From a checkpoint of a small text-conditioned image diffusion model: activation silu, layers 8.
Rows from block 4 of the denoiser, named by matrix and row number. Rows with one number belong to one attention dimension. Each number is 500 + 40 x the weight over its row's rms, rounded and kept within 0 to 999. All counts start at 0. Numbers have three digits each. After the name is the row's rms in percent of the matrix's.
# v: attention value (model.blocks.4.attn.v.weight, 160x160), inputs 0-159
# proj: attention output (model.blocks.4.attn.proj.weight, 160x160, transposed), outputs 0-159
v.46 102:486496530472544527474451539464490544507411595460555478468506528528478460485474520521543477533454611452465471523528428503509504471520482485564508514555546510563422470503487507412507562504533500497520541531506467426490478514500538541472519485470451388535556485452527498586530456471512573596567524480487534511530571530466498443492525496466473541457483505502447504443489540482444429569525497468458514491466540534526515485543536513519491434454507425516475531575477498524546431496480478
proj.46 103:454475507511443443507546473549529466489615449499444496518525498468540562501516468495462485436515388553540559516468566478501513564503512540437489510429487497430553522460452463545492422542513468504483480484511520540518520492504511409544483534512575574468451536535468484427492514526494480399454533503468463475524442461529522514481479459542599503499509447511553531550498434534510557431506485498546500474541490516485513562463494497450503544557530569485501486478534524450544531469557471
v.47 079:517487498518455451450501485546421558414446506457528522467572492534514533455483547446498495444505536474494493501489489498543469494493562529554537507501505529468444427470481449449484507500488565523503486517519500531492523463527581523471477491480474440528456511497489583534556432450556459379563493541521541487419524459567536490499440575540468474566512435467450526475571479486490534606426495515549524561474550545474548497467522505488537437477490452445482488537475483554541521506508499
proj.47 086:444519539480550556557514479489564436547499496566446476527452512491470476571482468561552440546509423573556430474473514452493494484485501476436478556517482518505538574493521540480474471535500475430522526491505513540501452488458426507504529504499503485517504472496517484477461590564466514562478486469496486496616450527436432499518569464470527546450529524538558437514515456444544463430591558488426460478526425503543486500495460488536494560482517555525542483485538507437509505448516475
v.48 078:539487573480446490525495475494512552523463526528443491495533528503438472508446533443537557541488564533488469574480481496495537472473538484500636402475495475426436570530437492532534503525472493463457454463489478494414547463468533520528476497530518515499491434501501502517527456489504570528495502454495545506531471431468456510471498470496559401500474477462451454581466534576489511522527479567485532493484414514556486491552543530495527454476557464510456491534496433577472595468505518
proj.48 075:482496435479536524515535549483450471444494507477554460480517520435508512446573553496493449415528431491505478441498534483509472535496500505522417514514529510538484449525490474503386484483524463554504521522491536502532470570535496467484497493492555572495477537465538524440463521534535496439446484529526524520532498501474575490499501518460433558517580452561533551433476562430498453429492559490554510512491610530498521565440487625495473549512469563524488507510483548452559453513484510
v.49 121:489493494568505493569491566585437475513489502524567539521421503509521525522499546511542493548497494498423488467520511490475411580435503468466447450488484446452558464450454522491477517546544533513449552528493509501504462535501532592539503481480472539464474506469537523447532483461513493466432476459506411418525511571492507503452478579454519403463565538500465493433504537459522527466460537516533501582507510488564439600481524503498423473468470510465495492483482527479483546553440516
proj.49 157:500458496459408459489479500408562563541468488466447497460497482492462580452550480572432502482469516533611537574478527517548495519522542496521525532501511549565470561547551477481517463532513479467496467487500529526500494482473493411456484510499517443483566474502455497560481500492474535521546585530487580460506474516429459510520549502553477540475460455475542514549523509536494473493475497482439498484510394490434501392492468473520477575431547531495486504481473455544551482547570473
v.50 082:517472543474498468502469519486511532541480509527541516462494549550542477509491511435476557494492474437493548495555518474470490527481524494598619442555538459499482492407436552507500539461513475454504497516496465503480490460515509590571414452439528523504500517549469536538460447402532505511540536526434509464433534535491516498451447500508518451532508566483460511464502497527464521531464499521533518564484484556510373523506624514573495472498476484503462467519473551558439515504437491
proj.50 085:475494497547541557540499474473482440445537471484423493517483437503482564497501430538549469518491519560562473523385554469510499451492551492464441598499483504440513538545543438436499471531499592503494492462501522523481508472421481481431567543510464435512477528550465495486550553496438453534515478456543520444538443485528492536588563547502494515481464465528455500511508501503576524549529503439519483467559451473444563493492436444519504550475513482502506505434558441495520482550544491
v.51 092:497492490495461523465602488464543485520487502526480441474522462446472500481508484497483515461469531538519526447477508510559527457545504532564463509449482489598498526494517369533479484463514489543492525464489445513466508480522476431508518564553532455593548517485497459516519496516485504477517525528525608546465501400503463457531526524517483522539430441526475567557503496531531389494505454476464499485452568479475563444540423497448585504496522547506479570532558515525523441465559458
proj.51 107:492510483478586532493466458520469493499478487486556486529509533517505438547481559459507533536487523469441529500559470498470464480483452539478488504541530520468505430487494546506516437491408452529508492560477436476527530544526439596512468469501510556492444468531501511484458492529561466550459480468467397530529552494539554523510500467477530516474552534565574403467499470393492564471508499521533559509496572509534505571452532551472475477510458407518520443487470581471452514501408542
v.52 084:516516508514510528431456494474433566475471512494644475490550450524521459454511490429482460402504458465461510510382460526556475510522464545459518509520485475545500481530477502476486509459483473448447535496518532444529484529616493490494545465483542477512489456524545532512488618462478493535509521539503534468547547484496497460570524432520557460492530488476458553504510438492450453539442469461486502495448539538536602502482553497514518519448511493525493446491514581566522497515479436
proj.52 085:464465527527548521518530522526611542565494498523410494526500511515464485531526464547522522620481530574564490490601503445432524512489525477526498513520506571451526474500538486528536520484466571501550484481495488576489478489366520523544478507508514545540568522498487462527544479492520526544496556429489478579467527502519481482503526539497488533502487504521504455534513506539588538512522504500485511526599458463475422420471429527462506493569479432437492520514490467441462515506553539
v.53 091:483481492471458568436600457454492555503505499437509446479526457494478539476498464503519522472501482500451481530456470555531503458520454513482531520496489593582441517551499456533501462484512504511544450496491477504483547582491418420448589516553500492515504414505553445545526513526571505512507526551494514560509465480475526420528483568521504551463461449505524454519553498435480456524526462467481470443466533518441554446522400434437506494506590465542536499523552515521556452489517495
proj.53 092:522519461493541482568493518552496471508476502554502487510529609475471422541542568438521473516497482507489469466609444473469481496494492519586508438494507491440539494477441551470495472463526448535508541526474453480528483425566530585570437489491498542488461590501520524461487479507504476468448453505489460543510564458548512513486498435482479504559555549547568532494478524490476522451471532597516553524509536529580480552477577602511520452525447513524504498505471503492426523452486518
v.54 093:532511456501542493557466530497534453570544503517563506544436535452528478499531545517445464492507477500510456458533534515442460527478431508449500534509517458517500484443489461508522572537463533525467480477504514470473497430533531501530436532462423484523466520482501551576487607545475468477485426473557531456506529540534532503479480502420481503511501579494452514394446525521553412543519532443495542508442566475534521516514591520519471572514463469442540483516451487431510483553489601
proj.54 100:485463576469425491478504507509524485523474483440462520450547429506496614531475459585538567534490530506548581545450504531553539516572553470526467541508492502506449538466503541498527452478541508465506503510520552519497481573465473452481547517527554504502544453542450415449540421497506533535527610518485443522494491494477454486499508543584536500455463447496559481567525477486469486565478473526524498485564460521420478457512418474492502443447552506484443519486523501517556475469523450
v.55 093:417513486489511499481477540505474481454496501518455409495534559576494497462511461485447469485543432501498425472518450505502535429505557477499528490514520510394484515508561574484448469482449499449506509455522562554595528549487479523523494414488475487466499500530485578430530493486517595516502554442502496487508494489492503518484489477566454506485481491490519519531438479504441602491507471623512528498582521517525484492460606532525516523483563443497480497516533444534469583464480459
proj.55 094:554498546493506488513554472498501493454513529525536567552450446414503436552467509475509498472492545480451464480458632430468483541413431459455491526535502484528497468511485453499513575448554513485518466525462422446458523491507488526460526569482517510491495504468570514512493516478472442466509408445523496490474503502574502505535509528473538475507548557563489495451515533482539450494525573410510426533482490504474545623557465502469477478568482500482558487463512543477528440510443537
v.56 120:479518482524525480586451567511407494529512515501537563522432530533545517553520561517522507549521495462500522499534525501433432569444524490482478471522509432486536485482518559494471508518504527470495533548478525516492475473483465581538461454457480546426499502494524572450509533432482499535434466459517362433503540527454503494444496538436526428470571581481513511456504585491488499456487517515526483562516469541517419564449518498525441544485444495444493491478453522492485547548444540
proj.56 134:505458518485410467448504489450588520530485509478446486460509468500448576429543435550452497475471498547569537542447518524586481514540540497494526514486482543541460533516526439475507491537527526498475482459521544518501497515469540391466537533526530424530529482498427476550503470511489555485552585543469612463528454535458468524533524509567491540472447436467514552531543474531517496531459514461451475503485418485453517416502452483514480515427556547502471504485505446541552464529553470
v.57 075:430579478523452476471484540494466512421484493458473466382471527547464543415496425538484486485536446539564474517547465525559580443521505483484464426460556524477531555548498552504508493452528490553556502466447484511542509512488492462511531531567521454508491466553503458505508460485515519522574534492462472522505427460488508439485493473454491516445446486458465508522493442505482568483507393569489518531558477504489561474556498478482506496474556515536442510515525474527597552486552419
proj.57 090:549507485509541481547502475477541533582512511520539500575535442418516443568483576487462508503530501484419516467513520499454523550438435502495481493535522498540495442511503418504497492504483446457465518554506482456506500520506506530526489439492532566453535491420573505458451517528556542449458424476544510535523518510567509526501519469557479486531540492580575490476480561439488516499504613490493487482487555498542468553522504545406500466550456475512571492469448577509427475494433558
v.58 106:486531495467454520450528398394572528466478495507462422486510484484466466519538452484453466464464481553492501466466509547530535432554464534492526487530484557541469491557532472511527461440494503561503473465525492494489529529523491411451522547511514503538512477507479463561482536561506466538545543571474589568464437460508494493577469412553478551511480444478524500547517503536483497535502469479476502450437519497435564430504539496470590531494565496564494558538558451545509486454560478
proj.58 114:516505472550607536502513499574421462525523497538544518517505523508528434549440540441532525527525526441428477470544444461444496486434470515502459512500498471463528479481498521550486540475502475514522547550483443466499490494516486593532486474483486551494466527511574487433466496504528496493491415454530408552516528478566522501462504516454495495547529548570485484462459489435529499478513499560549537494517601486596499582525479504464507452563435465481532469500502552436439526485395527
v.59 087:460527507499496418491461507474503476399509436509441420454605470543490577451521537525494495470564462549490497499494456472509510514511518499458450505534563497453506542604595476438456530501478456464499499515477508517530505508487579398527479428459522531435453536571478451463543487486530572467537513485476463514563468548541573528548529468509470494468529480537528522518460426529530536495493488509519490478594518483478456504510571568494519460502514512537511472440489476526465517502451430
proj.59 082:539494500526489492522492482530444473509466539504485572568423518474473435508421449429457505437480521473456469451489626456472548445483451504482565513450453515526462399462493488520516541451475516529470469472494453461501487514539472588454537513510476468500573446444578491547461572488521473540540466479568532490372504511522443479542462483540543473507469521484404474489526532444506554486511510492495502526427499527523543545549473401476510500500488499517543522498546489495487506506496528
v.60 085:455527470441554568491497466526503524459501509509535495548557562555466530554557453399503439508491547452475562445546544509473465487479450481484562496507494543451481485492542580533458471535544511456549492501494548455560534562546526540465474498440480421517532487510507580429475521494437454475493461555459411504476511522518581542502481476569509520456501550506529440482473480522474580483472543567499537507543498492509475503470529469501481538464479364511486443526527439516437495512470499
proj.60 088:494489523498466460483509509540507481468552471554449555483413529477512445434486480548550491464551467493544390537423505442459508511463551495459516535573541469509557566523444489489534563480514559508532474457509477477443494402426469528439493491490520514402472547515496529578549474497490455421540494420451554480518472487498447454481495550516495474517499519484492501479537491480479452488604522395540414492506387505470506564524476505527492501525513549478494509489518481484521503484492503
v.61 091:536513497478492520501463461459520474439471491517436456546542583484450434514530479443466458461481501542530543476500530406524500469513511484562546483466564536475524467563485479478533538511418439499462479505548496519513569512524590493534476518455520507445494543469464519568410522527543538442450475446483577536452490590556481491537478419512446498495520492471447503528512419578551502502548565494425487445487495511534491482553548525473484463478493512560460441450473417531490542507487536
proj.61 102:544522478603553445523498497517473473527566523516496544508433469511550520473434462541519489500553467463471383506485493497502531474489457475413453524510455421493502503476519474491508479495510573447534492486482495494473437506459406482459515453531489495527516471480582448452562486531435482491593484477545431458506483457491456485513500487534587465539488525517444479456447526441452522509457478534557489536548483450496504611588468452503533516482551504489571516517565530435506513473458515
v.62 077:534555501532487496473510525499462461430476483508454488517537501522515569512505489503497433454478513528440544589401493507451536494510552511451520508513503529504494443503525507548523448426481499461556509496494548600493495537435497455383562506516556498361464572551439511472459547479466516536580539469551468527488477515538520501525469452530467542475572521494518497500505475555537545493468554487522459481485533491479511476542478417541481556447496532478487463444519456578538418518502473
proj.62 070:464495479541545539547479490540510531504520524562479513479433510495517466551457471470471464520508441463506452439531503429528440523489410470500469510486463435471522498513469450455528582511505519483454497488519440416520490457522508522590468498520473464578547411399523431478532482534530528412491471472488488484511461487554483448565475524509601452530464488506435509501511464485473529507545473467519527546510461459506555561529512491434512412485477492545564518560538506448424576540474517
v.63 085:560499478506527474471516479488450511520441520457630504517524509504529494502480546463441478473506549477479521521463534578468485537472499493561506487525460519572512475449405525520546493478495491455498470438532556486383442502455509501512464485529491507531557426491526569546480532553461444458455499537503543438474594526498502476514492492486503524468540502450489508571464602507462549569473515453593494427438489547458425496495539530496510436493468490521503465487514546558479449538474567
proj.63 087:388495527531462499487537563509506530526529484520423437513539462548487543485501437497588509555519447523546516505480464411540455498566590545489493526492518453428473540510489492479476553586494505559506522502500462501520553453549456517478464612493529520453475563490434479499518462499497533497550516457469505512482453483454468469500543526494534441531478512521507498464508404561548457513557455499437514543566431529559534548455471502537495609465502496500469498519498463463493536471508431
v.64 104:517531485540522433521487517516486515482580448512499422516574518453456505485487500481452492510533510528621461479521533442510520473503464471551564555400488475474495492495479474500499500524457471494524456534466494516457557403487512493506396552533517493478493582508520465546466492460463511496500448464447556507409507468519543475538517549513518474583476453576526568557519448558573462506505437540505564564421548480503511472454535597539498504526462497520455549493510461512532515476506468
proj.64 106:489486495453466519504525502488560510489393556498490547499444492500533466559515507542551487438476432546406533500454517541487516519521581465432503490589472535574508503528517531493504477530548500527532539454500502476516425585487466480489583423488497506525522466494457511499513499510517488538514513532543483474549512530456461504476463436492536506448532554441509466471534570454421512461528526354450440481504466529485505438569504374469483501492500483522525436531476484487482485521525551
v.65 111:564571547563486499523459538451574566515507548634534440526518470457530428548577474513513504506507433475508447418428592489452502425491491522525580501503494501533467484559441468504513537534514470513487559535537620528456481534513504525521435477484541464558509473514499471474527439514487438516460471487551477526494519440477488448517467512513525449471460535495477495484508538547447444503524462505567473526488533493453580479409554501521511520530500467484472546511511450522478490495514509
proj.65 102:444513505557555522509505457556534540492462465449426583485541540529459518480437432512481587496532532519485511533506501524449457522589487439494464537573539569500527579552540578518536452452530529522530471480470501484553495522444476506477579480526444570464562479505452549538485507523509424448508517492426468486529450535479525532489519466508488542447557535483575467517498483468564531464541531471477541546534486518493453422558448483485464536528542448524502407506564520484488543505496489
v.66 110:556409494466493456503515486488452472484564477472448499531499475505481536453464553459558524554480524527507501558537447472518518481472506445572509491463478464473548520479492435469508525468486436555447472480490366480473490409456463505525535545489534509519499561540496471504452541498531520496601487488424574477511508537546576484497585438501523548615489475532487544510480477531527447506494512478526522525506433474520432501570502516558468384507527537545535448516480527443505499512504528
proj.66 105:424533473479507494480482516463503483498503536480590478465440518512550477499480536503470385394546501476500511524468552522489493521494526553436511468504492484485453410452522519508460450609484548437556493524493555505480518557560547461498427461520482460453490483477520518502570507474479582540475555532538519491483523471421449515521420577549489422461497478491453528553452560494452550512438459534487496460492520512509558558477533488460566543465485482490451584487500473547538511469493483
v.67 103:550537486517499495488482475406500582524541457538516550483531479446496498489534555590444512419483514543563568487521551520467437483474464497490511514479514477540462473483545539517452496516498439489525385611503499494552531470565443517492421555486454484500550429502455534468456533499576431577445495522449552515454460532493483505529490495484506543551526554520472491515462535543538426504485478522488469575534532477447517468466520472476480572520436500461543435470459526559481530491500524
proj.67 106:456507533522439527507519489524519460483450531506473451478504483519421542503509431477489487519497440471447468504438485463534518503517532501482494476508494563458477581549430443444499476501480536447509573386536481482441479484462542504489582481506540512457528509509504451539549478450440530450544517495511524493517550476491453449485505508550490466376523458466501558515546501425435500524529465503469535485418474509510519410515478461539468468469588500534423530561570507465516507457596440
v.68 076:516491506512418496546509470521501516475558478615540476515535493490417523459531478482428507479520498565489493550500519491521507477494534493461460579477495545472588570487486451558533458512539456570557462502540571510459491518507511491472500539526520511420567506460479421469509600502470468515421523475503467504421527432485420539446470577565535481411554554525454470510518474478501539485538492531481493530494412512505446494444495515484456496555473553493464484425486548483474504470540500
proj.68 082:496469489519556562471532476449504500532453524450475487446450498461519479567441496527501489495522494440450491447512514549455493512513416498493533397559525537538419477483535521465534563467502504464427550540480436482535509500530442541523538450502439482514492437528454551533461428545510439481557462497501514486500459506518505491518514482479473541524427490476526496445499616471527453534419502467558475497480532514415584421570479439489559510469560422513491523544531464512472500550471529
v.69 101:487599537492490506524458501544571537561559474539470523514522470519515424517536465555480561543475498517554524475479516457475576501482498545430468619543499600516491450514474496507470439513487520489524466472508515550503538436457467452472476446503483496488441470516488580449528441479484426529552419468461529526492555440488527509548539523447466511483485466483511525499463567553483517486561474508553449489558486496440407491410441510507510550553476513522449483484506519572528562489509517
proj.69 109:498505498489551518461538491464487558409435527460471508481543578494508480406477501429476432461527511541420505547486529557517461477561486452584505395474512451531508551483491534498515552448568540527450539536530502479474443608459581498544507502488558472503528523445520452559517548550471539461465538545517494494477501518523577436472437464516551433503508504475477473533536470561536461500498458458450517504506542520568551469542528578528496483536478481561471510508496452479503467466521498
v.70 105:515558491548472493514485485594486606514478559545448583482454543457536445546519548491476538528463479493508491453467449508461488519539460549520535505501519491516484405504484484521518511487527615546425485423481503527483488571495455537488531514492496476476524474482530498514497465564508448475444399543538391507526518432541505497513480506507490486422492573487475518414493493522492539498473543468495476485531555491523501494507512523542513530597465432585474453503500433561432465534459515
proj.70 118:484470517488523518481494481534496408501533481461535407529549527590432494490471443474510523538544533506517464466557477481535439520527497454512477483488478509411506545513489599495463529508462413417547540541505525459542526458516549483504397484491494527553451487488473498468540477450487549494511546457454539465543493513505437526484516490441486532530573473490514419549541428507474508524551528554535535589485518477478470588481486517473426471426499552457495518510487576417494523445518512
v.71 110:458442486446482506495494520545553464507487541491495451492492520533563489549496482467506470587530482442356438421475419476494533516535501537531530490523479512446511454449523506503532542496465603503546496590456532474553498574461502520504577450500502516482478503495573469507497458513529524515583519481475438506485520490517537565419545557540530486414460506505551473407453512519452470526469545502502550433516528462552504528546510518562519528497540461558484519498518473447553489518470452
proj.71 108:527540466458554487476470544531415487500498474493512538514489563483500497500519551480490497452474565527619532555565483521516466548464512458516452523471504453578543499508511545546446469482524463508476516433487478529447483473506524473505399548483538450525451525451487578480480504510459534510413470509524522456539548514510525448547460456445433486576549488513472533540512478538556552448503486485500475527513525503538465630462485575439471479503429557472542494480432535535525473546470577
v.72 088:424541463519499451495477495613507474552549504492549496488492527534484473486470518487601512567477459521591573461521533471498517525501460477495587569426484493482549434497543510477521553541471493481523506442519525478434499443478476553475507515504480480522473474509500482543484405465477461479550493483400583489470501552488518520501423543464505448517474480551491445454578494526481516471521514486568535480485533494468374518479557544446521497459538567475512551542452444514459469526476490
proj.72 085:532419526453480518509511470475499510450472480475393498543515513481534467495542530480425457477531541531469460518480459528503497478505527493501475471570535463528502485490443524537465442464480588542465490571508474515552540542523507437523429530471538452451497554494539507454586585527521563535471522477524482473557529483518548495485543446503505507512503510478478512538434489504525485515500493516459428516590495482638539573526419491568513539494450502537438468442482581437529581472514508
v.73 101:422497484462553509484518546383484482433494503438479547503447512557484527492449491491503453528526464514422482509490496480480520548510521477443448478441519508515533500500509552546522493468481526487545572454493493473523482507478513471479602524484507511485541520491582517509594460430521614528565585439531481508556522587468449453401513516531463521455500478480516421530528465428496503480462492498549517451535533512525499512586510464499527441434525440501491466490556524450541501516453481
proj.73 101:549506471502478504447492433611463482510548502490464468472537526427515506489519534494492532489525565485577554501535440486572558516474462548560521492520497424474500508457484452475456479534523483478450444538513485535468538451544532521549427513471479480523489511491506476452418552600501471495489485523463479488503492444571553499527491500463507493562493517557476558503422503566516496516491518579482499514516439494525461522393492562463508512516461622482559558508389487506447522518540524
v.74 104:500459530389445479489473500488497523462470522469487452484451483512483534452535537440500456457505485565524521511497474501518512541489443457515459531428482481473497378535513452528527464499486486515493380511463540451520531481518483461486511546518575466536499498504504589487469561472531531526544570509449549510507552563515545559560468467537541516611455456476484432520528440453503540518472489521560480535515495521538570502496546465456536428418494506581528504511489583460556475509474487
proj.74 101:432528491487554539459565490549464454496521493469459568512521538481565447490412516519529446515511502517491494556511412482492537510461567521465583502549500516559568554415518517485455464490522540476521535489521403543468496460471567533557486458464459543454503526515533449509496488526463538524477444485564485529530468491494519455473523549497441511451527551577481585516439584536526471484499472460442509417530489495507459487495481593489529547555489542427483517450492470511470580529503487
v.75 083:545506415484517545553502485514507504528510574548478498493528505450489489509512513482494559579474494545522491485491455528557565485556479466562583558474460512509514464468528508452541514525500547475548478528506538548565568546454508488489399512518455455455528513524441492486483511460519487527462457512508504515470463425455525487378545479540498481521458520463515533595454474485525562460571538516478550496481438512581411478522439504572496527480474458581442452463487514541465594504504492
proj.75 096:390484539450497438468510512495526532463438495493535493497468540499544491507462461477498404409512459499466485480457552479450470470457493535453417450490522521562536509503486481529495482466535468567480522484491483472431416476488438503550578504510599498490469513488546521497436492519517457436518511513472480485492520541539521513529480551450493496467527479506496448420514581542467464505461470413488457523486553540411596549510607551436526474541487498488536501532528482474518444493479562
v.76 107:558564466610473529497465521507540569431463547499487571533570457513543482536571499491461490498518419537501455498469545502493501460490514527460463543536533516583468492581554449549494455465496553465470511522491554490547483521595514508532433460455446500505575464455551509539495513503487461458515473448544477536478461490502475434465434486447524497430471543467533524512586552505527434477525515537504557517557559507485546490499472482459516534513467388447516491465496546536449517501482469
proj.76 098:486503607472545507481528443512517500534562468524514495457516530505455494487470472553489611494526549484485586498484538509485453527575426497513517482536523521461489520491433561524474546521586457512532471527534490502463541468433541512444572522520526478497484464504426512444491492516574436485449517524434500537554523468550507548545545483561465505422570504542502444459465422539520522515505487475529485530539476545472444495453526542517404510474551592548474467535533455518525483435547516
v.77 099:546558463516447474539499515564431475552525460503488485551438492499474471493555468524504522525492542580553585476521561584508488460517513517474547533430492534508549534533452499546540439458484502490518470429473484561490515445550463503525468541545521513453535532563471540470474561483424427523500477448470436479496439451477525469568554474539510476516514510475492533520490542504553563482560464544434472494486416478453450477441472563490492545568450532507491536513426552474454521480560561
proj.77 098:451457548535559525506510479425581528486466550500545551433529448484520469517440507478512554516506434462443441499456512478470531493522490482510477441591507529487458457525545479479505567518547488563471533545546538424506483573492473506476567443515486512522476476498490471544582474477548515495479480568547542555455511549547488521464434548497518541475459529532461443485561538509511494525403508433552479502468557536498578502572514412490502461499510415497464491511559443525513423500475496
v.78 134:462557490521492474521495508596535505519486542522527514490538517489557459555536491520523482577480420507458505447492503491477511497525490554476497556463466510517454470502450522518520530515491622492487548539476546529528474552474473503497466448511511479488477526497556483519559405543458504513475437454517408520548481430486579461461478539456492458387497519519541526458553518528489451455558483472531538483455558490522528506495529555522493638510488466537427573525502465576486472490492412
proj.78 130:542479493464474489515461494428581533512453493496461505526493534517470516477553545509468493487460578543571488477542537522502411554553527439568505463515557501521600533547559506505442524465493465542487447429541477494507508500478548447503507507494538532531538515432502520505475569487541548464501530539515588441529581573515467533521518433530488538559566502502500479521510475533558567499485517475408473576538477537516466451492455540499430408514484509505500418486457511501516488531522587
v.79 102:541443499498537495438508537507493471477522463444495424489528497474466521495484546565483550458493491489522499654484472481572493477493460456491488546570474565504499490459518465520531483493507376527494454528513481501517512492486509477529490464481501447593525483552455474451574526499545505614502516468523583493502515500450511504552523447501430553553542488483541497581507529424549467504502514513511522506450508483435542479523447480568494512411510592493534460509487551477482467444561545
proj.79 113:467551566456463508556536465450493553518471549567526540516517524478510513492492459452472415458543455523467524449539560519441504465429527500470545450450512457467465533528522496465457526511528552489547514524480475514455508490488521491491537534529492558414461534492548518558401483521466443455537474507499451534452489506522461472485444568515567471511444491517549538439434524570486502472517439493435503489518438500539470455496594455469527476567553395514525532499586462488520523492511416
v.80 123:505482488478520540525511430508466590466488432447475496472503512483527454500460508487435473463540507475520521549529524523440455525500523535567497462535570518525497531540466504473403498484509492418443515517527511470512481536479537453566479495455488573434546445508529521518451593569508464438453524569509465506511580499460481424480487453518504462453531532450432515582469506540510512493542484494479483480494545542424424495564503410431480480557505465563452504459565504508530560521483560
proj.80 116:539531512524522427497482545502451404511515529522523482548514487538479547472527467505563522587467517474504478450480477464566547447496511501436518532453438479454463427448495463479573468531494520532507478461411514522472506446516522557431474485535523484565448564478498484490536407478505536538574479426472493461469450463505505570526496557452499512537467441545568484475483463460482536561472497537539516554502455490552496504441547607537533496456510573451525497565469507466450465469484453
v.81 099:466504470471514492522550456528490555444489513508566397526537523445475499497516492535497454510452492533507551528522519545465540479434507489576519504516475539484434534580432487465572487546522512480523488468464564560435489535473488434484584510504469453509562419488504517495509576508486488529528445501432548472502460468435502496531588471567501514481494517462518554509432574548482485496473478531564514451478399446485407483479519530565483493530489550561533502504438497598494462504518500
proj.81 097:471530564512500468459478547529513512513472510483498568486463495513504472445467494436481513479536456446483458469529498458549453545577471439435458490507519483511537489453566534525477561472474471501465518514524480409590498479460518539528447477547515549476413577505516479506484448468520508480464516515552500518522575533492515491476436480420513519479510423500464471478535412495455544511525503462429472552487588542541610574507516457413540476499501488507405467520560479421520462481467488
v.82 093:468484523482500501565576462485416512467485488568471482485486516462446531483496513449465473556517498561555500578503603532448487524450486530546521493476557449533420471518449534502518584530529519388438526433530559466431517501463528469495421509494458552441546448490526534551519608493425482429479475472482510523503504518513516438462443455539519396505527538441505453579495496552493557507542506457504490533482466496519503507504527479492482498431461459517488510511521462498511534494492542
proj.82 091:555466440570475487492425539498553454540522501450496546508485462525502483513456494561524533448480519440437500438488391490528496463584536458477498484500419523475523502441509472457463411470453465605520454564460474520584463478562505567509603486524492508540469527527494506478465445512536512564543524490499428454495481510434465568526571548460475583498493489552440553466501523461514434540436546516436488528501508510507499510497514514535497518506533551486496454469499544481492485521471473
v.83 093:457429427522474498504497488500507504506537489389427563479440531508469567471499496516501546456474478459575441533455487556431498508494539478487465455512480555508528540476482528552504465519448459496577465471472441538483530566491461443515444551552525583479551535501498452542474505523498528541433527524557568512429510492445421500453493523539454501489517495440552550540482552484496495530489550556525557522499498515458482488568425445501506516528539477389580552454522464515530525504488529
proj.83 092:531576521450511514518481559529478502501457521585609393486518548421510467493534504491514451518486520538428521466574476456570490492463518494564523493484500432514474492523485445499499509526494504536462499490546515525500483427511545510521529467464504439473443520490528575436538471508492455477488437492468454479558508501525561418498504479460534450534523520544479481450497450563463492427556465484476507504449506457525518474440603553503495497488498595603434475550441524512508489518522434
v.84 100:459511491523542494518538542545550445484536474513478496506529452484446536490455509510502499526535496545493443613524523470459505552502529518556464508436453483455447576461439467537535511476460496478431482460487447522413478456518441445506479535522501553517477523575464405527538517468474481588457430527538548495469532488520530495587466527444469493552536448542499594504509532572537446459538448480555481514441470447447527521498478547520510513546515537424553554487493465448447459526502524
proj.84 108:530497506469444509488444546456481551523434546496569509506465558486509490506580477443489508479484551489497524367505495555496481470515502484479534478504536544531528473546565546519459507494541526561538484521527506515611525545463519529520531440475444461470501502450527627533525490495486515433535555463492474481513506514472521465456517442558491501483465551527477454496461495433455532530459567541448557522548494519579497448464497466497472537437477479567447412471493504608555523499467481
v.85 112:458483527498514467503490494448556477490499540386460471538559506534502505527509477503546515529475519464503524444440485530536511540525510499439446549533460540466600483423541491463520469516520541565466546459520500495544493530535519541428504534497583499622469523487516439502489447513550455533543484477470585509513580540507487515481488415512502598522486511555435476416520502431539469529479532535499509490402526456521528499492545554476494429506480470485425506520486492526482426470508560
proj.85 108:502478541522511536481486473543381496455523469572517512453502518473513477473477482469435488476552450566460509531529499468471495462497460533557579461462534495493380533588433518508518529467469472472524497527503522469496528509466513435557506432516443466423449465512457570492551499518467555458471530501497431527497401483540539493517492546492515455440497456484522462554516469544388552511557490470500495485562487544462526549576480491504534522489570508522530495509557463501555551538513431
v.86 110:560462477527504517509528450511471524455490452556376499471508460451481522508497518414427532503503437537521490493492502524491474516501511512477441402424517535427543517487528507542444535465541504541501472422549502485461486589555517510571456503544516557523485499564478555458436574555528467436482526534592446511482510552514463493456437478513491489567483517508446451510545468521517553457521513483514435515514585513462528509516492463417477461557484533469512536433534477459474554494485532
proj.86 107:500554463493525507486475523534506485554461521482587504520502507583517468563500492582595469553507571453475510468494477488514473449437464505532593591566460511551466458509505475481556459498454492480524548587438492523555522453481508514439520481464454455494533462458522457504557423497500463561530445475447483524507460456482490517546521550506474483421522542480618498493486507426504451549473515552506549482473457455488452467514497530552506533423528459516528442511451519536470479550493454
v.87 103:525406492514521553442517460505487490524483505505516564512525554426492456518436495454479540464470456518453564558472481511508460524553469509503491460464546452492561536545507549484491530484554524485390510493538532496474453516541492517526579463467508548480498474503531515498459558552522491479422481522573406508537462562441468473429504468470484504549494530467497483498541514517466479422541532373494387520514530529513495509552420387532472501555481484517514495445568527493482503494511493
proj.87 105:519593475498499464553463514527529480511554460493469487483508455540508566490526503556540463550539534442535407431524487507487521487419522503514510560464470526488465420466455433480504430497483501497549496448448483487509552502508516472462413518494545520521500522508474498469518447500473472529603498474439545529486537452520510521558478548524477503467501473486507529549472486494552491572438482623493598530479456490461480471438575596453531428449510499444477507549435522489463513531483445
v.88 108:512465519507484500501522493586409447441573521545472535488496437550570558477482504484557516487519477497511529519469608556479483485524509519419466485488420473512528504452438553579450466504506472464463523552513523507536525508562502560595415468558550460465476494544514552418488526469465390459485535427465480498470499452538521556487472454536539480559537479494523430556536518446526567509486508547488518485532472501450491501489487518480512531486500453447479497527486531469448588499497494
proj.88 107:500497480515538522484525506422556539551479506518548487561478533470419430539514541522461486540454530507484453474478413445482502498462501478599557484534528527489481490515546461463484553464490516539511425512481461520448490462467501475429567552464398561534501494426485493572541526494537587557460438552542507494520499558503460481512563550483437467464477522571461542417496538535506449518483498460504492524482553456546496502513488501569473568526438502557530466456502507545498422514448537